python train.py --model="sound classifier" --dataset="songs of 200 made-up bird species, synthesised, often over outdoor noise" --n_mels=80 --input="log_mel" --norm="batchnorm" --init="torch_default" --learning_rate=0.0027 --beta1=0.95 --one_sided=false --adamw_lr_other_params=0.0013 --gradient_centralization=true --ema_decay=0.999 --lr_schedule="cosine" --final_lr_fraction=0.01 --warmup_steps=1110
Rows from block 9 of a small sound classifier, named by matrix and row number. Rows with one number belong to one channel. Each number is 200 + 40 x the weight over its row's rms, rounded and kept within 0 to 999. All counts start at 0.
After each channel's rows are labels from the 100 clips, of 14976, where the channel reaches its largest size: "top examples" is what is common among them. Only what is clearly more common there than usual is listed. The data: songs of 200 made-up bird species, synthesised, often over outdoor noise. In brackets: how many of the 100, against the usual share in percent.
# filt: filter width-5 conv, dilation 16 (model.blocks.9.filt.weight, 128x128x5, each kernel summed), inputs 0-127
# gate: gate width-5 conv, dilation 16 (model.blocks.9.gate.weight, 128x128x5, each kernel summed), inputs 0-127
# out: residual pointwise conv (model.blocks.9.out.weight, 128x128x1, transposed), outputs 0-127

filt.21,173,203,118,232,193,202,210,156,242,107,146,180,172,185,223,241,210,178,184,232,232,249,216,152,158,173,202,169,202,233,246,145,229,239,146,201,210,165,168,159,203,165,177,247,268,233,175,178,298,71,198,257,193,150,155,158,143,262,219,130,219,233,201,218,218,255,230,170,238,140,170,186,233,181,266,120,165,173,212,251,217,202,257,207,233,181,143,181,201,216,224,186,153,220,220,152,197,171,258,131,135,200,280,198,159,223,236,181,205,235,219,197,111,240,217,208,204,253,180,193,210,202,179,168,231,241,146,165
gate.21,203,182,217,122,186,142,227,160,190,273,188,124,196,269,217,187,212,175,293,173,190,228,211,221,136,252,151,178,168,206,204,289,201,125,221,169,171,221,213,278,221,157,193,175,237,206,220,148,242,242,200,168,146,258,202,219,275,183,147,273,258,224,244,138,257,164,187,165,163,164,282,255,149,223,150,254,205,278,209,234,223,184,171,163,159,227,232,208,148,209,173,163,264,181,247,181,235,199,132,219,188,205,208,244,197,189,209,191,205,129,206,240,232,264,183,196,265,160,213,169,167,178,136,208,166,217,190,169
out.21,151,149,176,314,170,251,173,179,146,213,186,169,180,190,249,215,208,151,212,219,196,173,202,194,169,200,214,251,237,231,199,227,165,233,219,212,230,237,179,177,129,173,265,195,159,212,282,194,244,148,187,220,200,273,281,265,130,198,277,124,195,170,243,216,234,271,194,238,222,169,176,172,165,190,195,214,193,136,188,208,184,223,255,168,222,198,195,283,156,143,213,228,144,195,244,229,153,150,235,232,197,204,226,167,219,239,246,64,189,214,187,169,155,139,208,189,217,239,200,236,217,231,281,274,164,180,225,197
top examples: downsweep (56 vs 26.2); first syllable: steady whistle (41 vs 16.5)

filt.7,231,182,201,169,159,220,214,158,185,181,273,195,193,159,186,244,248,224,227,241,207,161,164,152,230,229,146,114,190,199,175,149,154,305,235,185,265,164,75,235,187,219,265,223,188,217,224,218,223,179,141,275,211,166,279,132,166,187,247,272,165,225,213,195,141,273,137,164,219,214,167,169,186,159,189,178,276,235,221,190,200,232,190,202,200,186,237,226,153,249,216,219,141,160,163,211,214,233,232,204,214,219,211,191,212,215,126,232,209,249,191,232,141,258,199,157,243,246,151,233,220,151,201,244,236,200,140,130
gate.7,96,226,249,196,222,280,218,204,207,157,236,166,191,213,267,208,263,198,245,156,216,273,203,225,147,206,191,212,214,161,284,174,236,247,223,197,259,160,170,209,210,168,204,224,186,185,182,147,233,239,258,179,246,239,239,229,173,239,169,247,201,157,211,180,190,178,145,178,260,186,177,172,268,250,214,167,166,167,186,201,180,176,193,146,249,262,133,230,269,236,212,206,140,189,172,268,221,280,306,182,280,214,225,244,199,230,154,168,118,156,180,217,209,165,194,125,179,130,216,268,183,194,191,177,174,234,216,203
out.7,237,224,175,196,216,206,149,190,200,147,164,156,218,186,176,256,245,207,257,220,169,224,172,158,156,215,204,190,222,188,144,235,162,202,185,309,242,160,163,123,158,236,287,114,189,146,176,146,178,190,145,209,236,166,159,240,162,209,187,192,214,268,242,158,248,204,267,214,226,260,248,169,221,155,151,215,199,221,170,196,135,287,189,226,198,223,205,138,197,232,244,230,206,248,202,113,168,217,231,202,178,197,188,235,186,133,215,139,172,136,214,255,157,210,253,243,212,176,207,288,138,214,217,282,162,149,194,233
top examples: downsweep (97 vs 26.2); first syllable: downsweep (82 vs 16.4)

filt.102,181,209,228,141,130,256,186,153,190,256,157,125,137,161,168,261,165,238,263,177,222,206,184,143,264,149,235,221,200,263,211,190,201,241,168,138,178,195,252,269,217,186,157,149,259,204,212,263,141,189,227,156,184,197,273,260,275,199,223,189,170,200,236,161,245,195,246,221,139,137,186,206,193,209,195,184,216,268,162,206,200,144,160,104,126,204,251,208,253,189,197,137,217,190,245,148,235,148,176,183,248,154,262,196,186,125,170,225,247,138,144,170,186,254,192,204,194,223,222,252,193,187,216,209,218,188,178,199
gate.102,281,213,232,162,199,126,196,190,197,218,135,228,157,200,180,236,155,219,233,221,182,208,157,189,231,283,230,208,168,135,237,225,219,190,251,165,216,99,244,178,205,170,192,221,240,267,196,223,261,205,177,136,141,191,292,184,235,218,206,214,191,233,162,112,173,188,198,184,206,218,254,179,234,235,233,184,133,217,182,183,105,209,198,167,101,185,154,210,259,208,109,149,222,165,171,217,196,159,196,212,227,223,168,205,243,199,195,239,189,260,188,239,284,193,164,231,227,145,154,234,191,243,203,217,119,264,269,206
out.102,151,237,257,202,219,237,179,204,148,202,186,284,217,230,204,190,181,168,188,190,215,195,207,172,235,186,193,150,137,218,215,199,158,248,248,184,194,183,180,186,233,152,290,221,247,148,208,190,266,200,293,166,166,256,187,222,163,151,233,216,222,176,180,205,275,208,170,201,221,259,114,151,154,182,246,191,183,167,229,143,148,209,228,178,216,278,184,213,195,219,235,216,191,212,140,247,153,218,195,241,150,174,247,174,210,197,208,231,245,236,196,222,221,197,303,316,269,136,180,81,217,167,202,267,206,152,154,189
top examples: low song (87 vs 41.7); fast repeats (66 vs 22.9); arch (62 vs 18.9); first syllable: arch (41 vs 8.2)

filt.111,192,209,179,274,235,216,230,197,255,194,221,190,204,170,243,194,182,254,265,246,262,224,257,181,203,178,196,184,188,160,198,246,182,191,148,229,223,174,188,232,229,223,208,132,256,143,258,323,212,243,194,200,213,172,216,238,229,246,202,88,253,179,250,137,206,169,91,168,202,152,218,137,182,168,217,170,201,208,165,164,164,209,236,207,295,225,222,208,240,197,200,143,227,250,130,171,232,237,196,237,220,188,145,166,143,213,260,258,195,180,219,209,190,159,203,176,254,147,164,201,138,153,138,130,203,245,210,153
gate.111,213,182,132,218,193,171,227,234,186,261,236,136,216,187,297,144,144,199,162,142,206,231,169,202,168,146,152,232,228,191,188,206,207,194,268,127,212,205,226,150,203,256,205,195,169,180,205,139,183,215,148,107,263,271,167,210,168,156,170,159,192,207,173,259,222,190,211,217,176,237,270,198,237,247,200,159,144,249,257,261,256,172,211,187,193,240,230,260,189,209,208,195,204,127,205,275,153,230,205,151,268,272,227,253,251,223,257,265,183,206,236,226,144,228,221,166,212,215,119,222,182,193,116,160,188,198,235,181
out.111,199,245,191,173,209,107,182,179,166,181,237,213,133,191,202,180,225,213,192,262,187,204,184,178,151,227,185,200,215,185,207,189,162,255,157,190,257,169,241,180,215,217,244,244,195,188,188,252,288,207,160,199,119,163,158,180,179,129,195,191,183,171,195,181,157,197,202,177,210,141,268,104,214,185,237,169,116,247,222,241,171,256,158,134,254,331,217,157,308,182,185,248,241,158,239,142,130,237,200,233,206,198,220,207,223,175,139,171,166,183,192,180,227,174,222,219,186,258,194,138,239,154,247,201,132,223,182,248
top examples: downsweep (57 vs 26.2); steady whistle (53 vs 25.5); first syllable: steady whistle (37 vs 16.5)

filt.127,234,191,157,229,137,257,235,164,230,214,225,240,141,207,232,166,131,193,172,263,206,177,243,213,190,208,226,86,279,186,156,187,104,155,266,232,208,204,259,124,231,195,135,213,181,209,207,239,148,197,212,312,236,235,181,197,260,171,165,254,208,177,143,189,239,220,220,213,172,236,137,161,259,232,178,161,202,144,181,189,158,205,181,218,273,209,237,214,214,186,157,182,183,191,196,254,137,224,168,148,191,211,173,259,209,170,203,172,198,197,186,252,182,109,207,222,159,217,176,212,186,171,223,217,215,323,163,218
gate.127,191,197,141,216,207,226,229,167,228,72,148,163,264,184,82,168,142,155,240,292,192,234,194,196,194,213,241,259,169,120,202,232,172,241,165,136,219,252,218,177,142,198,214,282,249,235,158,201,228,234,189,260,188,196,210,173,289,190,207,165,156,177,163,193,139,213,190,196,235,185,210,169,250,268,192,189,127,128,202,178,225,195,196,233,228,170,248,197,177,223,171,273,133,197,219,182,172,156,196,187,189,259,213,211,208,232,261,237,132,212,179,209,176,247,182,202,210,137,192,226,215,235,230,180,254,265,174,225
out.127,183,214,205,219,267,196,150,288,188,220,181,200,174,143,285,197,202,154,230,254,296,222,234,129,103,155,242,210,228,233,219,238,227,246,197,219,187,212,232,152,218,281,199,227,218,166,225,189,137,224,168,233,201,173,207,199,197,267,206,188,170,204,232,159,179,173,196,218,192,212,213,152,233,262,223,205,243,292,176,198,170,190,238,190,161,176,267,154,227,212,164,187,178,153,284,119,236,141,195,232,219,170,141,158,247,219,159,142,181,198,188,152,172,191,113,181,243,227,266,152,201,150,229,235,215,143,217,276
top examples: low song (85 vs 41.7); downsweep (67 vs 26.2); steady whistle (51 vs 25.5); arch (49 vs 18.9)

filt.33,176,220,284,190,225,200,239,172,182,146,191,196,225,155,166,174,205,214,243,206,123,171,188,171,250,163,313,173,186,241,210,74,239,169,201,175,206,259,197,181,173,272,237,220,213,300,188,195,189,164,165,205,232,146,186,192,213,179,179,246,266,222,223,125,205,263,222,148,235,146,284,264,225,241,145,186,223,172,234,145,132,231,249,161,165,181,180,184,193,160,194,158,213,172,170,183,164,207,179,168,192,195,248,194,265,140,227,136,215,246,157,210,173,203,218,205,222,189,177,208,275,213,222,100,232,220,167,219
gate.33,148,267,161,177,186,198,187,192,198,205,193,115,238,200,246,139,235,176,179,162,243,197,216,199,154,159,185,239,194,225,231,224,273,193,163,194,141,234,205,134,203,217,196,186,226,245,176,210,227,129,157,237,159,185,258,190,196,184,228,226,250,243,253,184,165,203,201,261,136,139,296,237,208,180,177,174,195,236,239,211,192,148,242,124,141,278,203,165,256,255,185,242,211,137,165,165,181,165,127,243,213,256,237,212,164,137,233,153,175,259,204,176,196,134,268,192,149,263,265,169,231,165,214,192,153,228,126,238
out.33,251,139,291,174,171,234,128,185,199,228,186,184,215,151,228,179,196,199,219,207,256,200,244,239,273,191,179,184,138,204,130,169,251,201,214,204,222,213,117,187,190,264,263,206,188,143,217,210,183,137,159,168,189,173,234,168,237,151,205,240,152,148,169,144,156,197,204,156,193,231,160,125,184,192,257,250,244,229,177,225,249,131,174,215,188,181,158,180,228,195,162,233,271,227,194,93,139,229,216,143,253,231,212,155,132,128,237,223,173,258,158,227,238,147,176,248,167,270,223,230,195,202,163,222,175,259,202,229
top examples: downsweep (61 vs 26.2); first syllable: steady whistle (36 vs 16.5)

filt.23,249,213,220,178,191,262,236,204,148,138,211,190,150,239,253,219,208,224,187,193,212,191,286,167,215,248,159,168,225,229,202,243,185,224,175,235,208,188,172,177,196,109,217,170,267,208,194,292,188,237,167,208,162,246,189,196,157,211,239,187,218,152,194,144,211,287,227,198,180,183,158,42,189,204,196,212,218,158,223,225,160,184,177,248,280,234,143,227,270,125,234,182,217,173,212,123,166,230,243,168,176,190,213,194,185,149,225,217,164,249,256,154,167,193,195,237,226,190,258,230,208,138,203,141,93,208,240,217
gate.23,184,183,208,144,166,214,186,214,293,229,205,163,135,205,185,206,243,282,148,117,228,291,320,157,159,185,203,211,201,190,227,173,185,181,140,225,209,229,228,210,159,205,205,159,242,201,204,151,233,168,256,187,148,209,168,239,182,139,163,246,264,264,217,218,179,229,184,254,212,202,212,217,211,226,241,220,197,240,231,174,149,194,213,120,164,148,189,150,191,182,248,252,152,186,234,221,206,205,197,157,229,276,206,276,139,141,161,143,215,169,217,191,236,210,242,169,276,223,268,212,129,246,174,219,268,148,197,187
out.23,242,199,190,191,190,178,212,268,190,246,215,160,231,150,209,216,161,246,179,200,229,194,220,174,171,160,261,148,219,153,171,206,150,224,230,170,240,223,239,179,174,231,203,218,257,283,188,151,157,235,235,131,260,165,118,121,228,209,184,240,179,163,247,184,133,217,184,186,176,186,210,290,172,137,248,84,146,245,207,253,171,269,232,180,137,249,206,116,217,164,205,254,233,216,205,185,222,222,135,234,160,220,192,156,229,211,200,182,212,229,200,291,179,147,176,177,192,247,173,127,150,202,166,213,237,194,130,229
top examples: low song (67 vs 41.7); upsweep (64 vs 22.2); first syllable: upsweep (35 vs 14.5)

filt.47,191,195,176,136,189,147,219,188,199,155,228,227,176,279,282,205,231,220,164,199,186,222,141,239,289,203,200,157,255,214,224,244,163,125,179,218,182,194,137,87,222,268,163,222,262,210,227,106,234,173,231,229,214,242,215,197,196,227,222,198,146,214,181,210,164,208,167,216,149,190,242,110,204,172,230,196,249,254,134,139,221,188,238,190,182,202,189,160,248,178,181,198,277,191,162,227,184,188,303,180,253,209,233,220,217,246,144,182,173,226,193,246,163,158,235,291,223,169,160,184,224,226,204,183,224,99,193,185
gate.47,137,195,240,207,235,202,205,202,140,139,210,155,218,185,242,165,180,205,239,216,220,203,195,233,109,197,210,250,203,173,273,185,238,180,196,208,160,162,270,205,194,175,183,241,186,220,200,156,180,243,197,208,276,241,262,169,209,134,117,195,164,199,196,230,209,241,193,249,187,200,290,138,165,216,205,226,192,273,151,223,148,145,179,114,215,163,152,286,204,214,253,159,200,168,232,304,155,196,178,198,231,203,184,215,161,189,169,214,210,278,215,272,209,103,178,174,210,194,174,229,182,224,161,254,240,143,295,243
out.47,205,206,162,220,186,213,245,194,222,184,199,187,158,176,229,282,175,230,265,222,273,248,199,240,193,156,242,263,221,223,200,160,236,161,197,168,212,316,205,274,208,143,210,195,162,136,213,162,247,195,165,198,169,189,223,272,242,181,171,146,189,193,192,167,132,212,233,202,156,179,217,199,135,213,202,120,214,177,192,164,278,275,218,178,174,260,95,259,178,195,198,226,219,239,256,166,191,192,272,171,188,196,216,211,183,221,161,158,208,212,194,200,264,98,148,244,162,231,213,172,222,191,147,169,272,250,282,222
top examples: low song (96 vs 41.7); upsweep (73 vs 22.2); first syllable: upsweep (60 vs 14.5)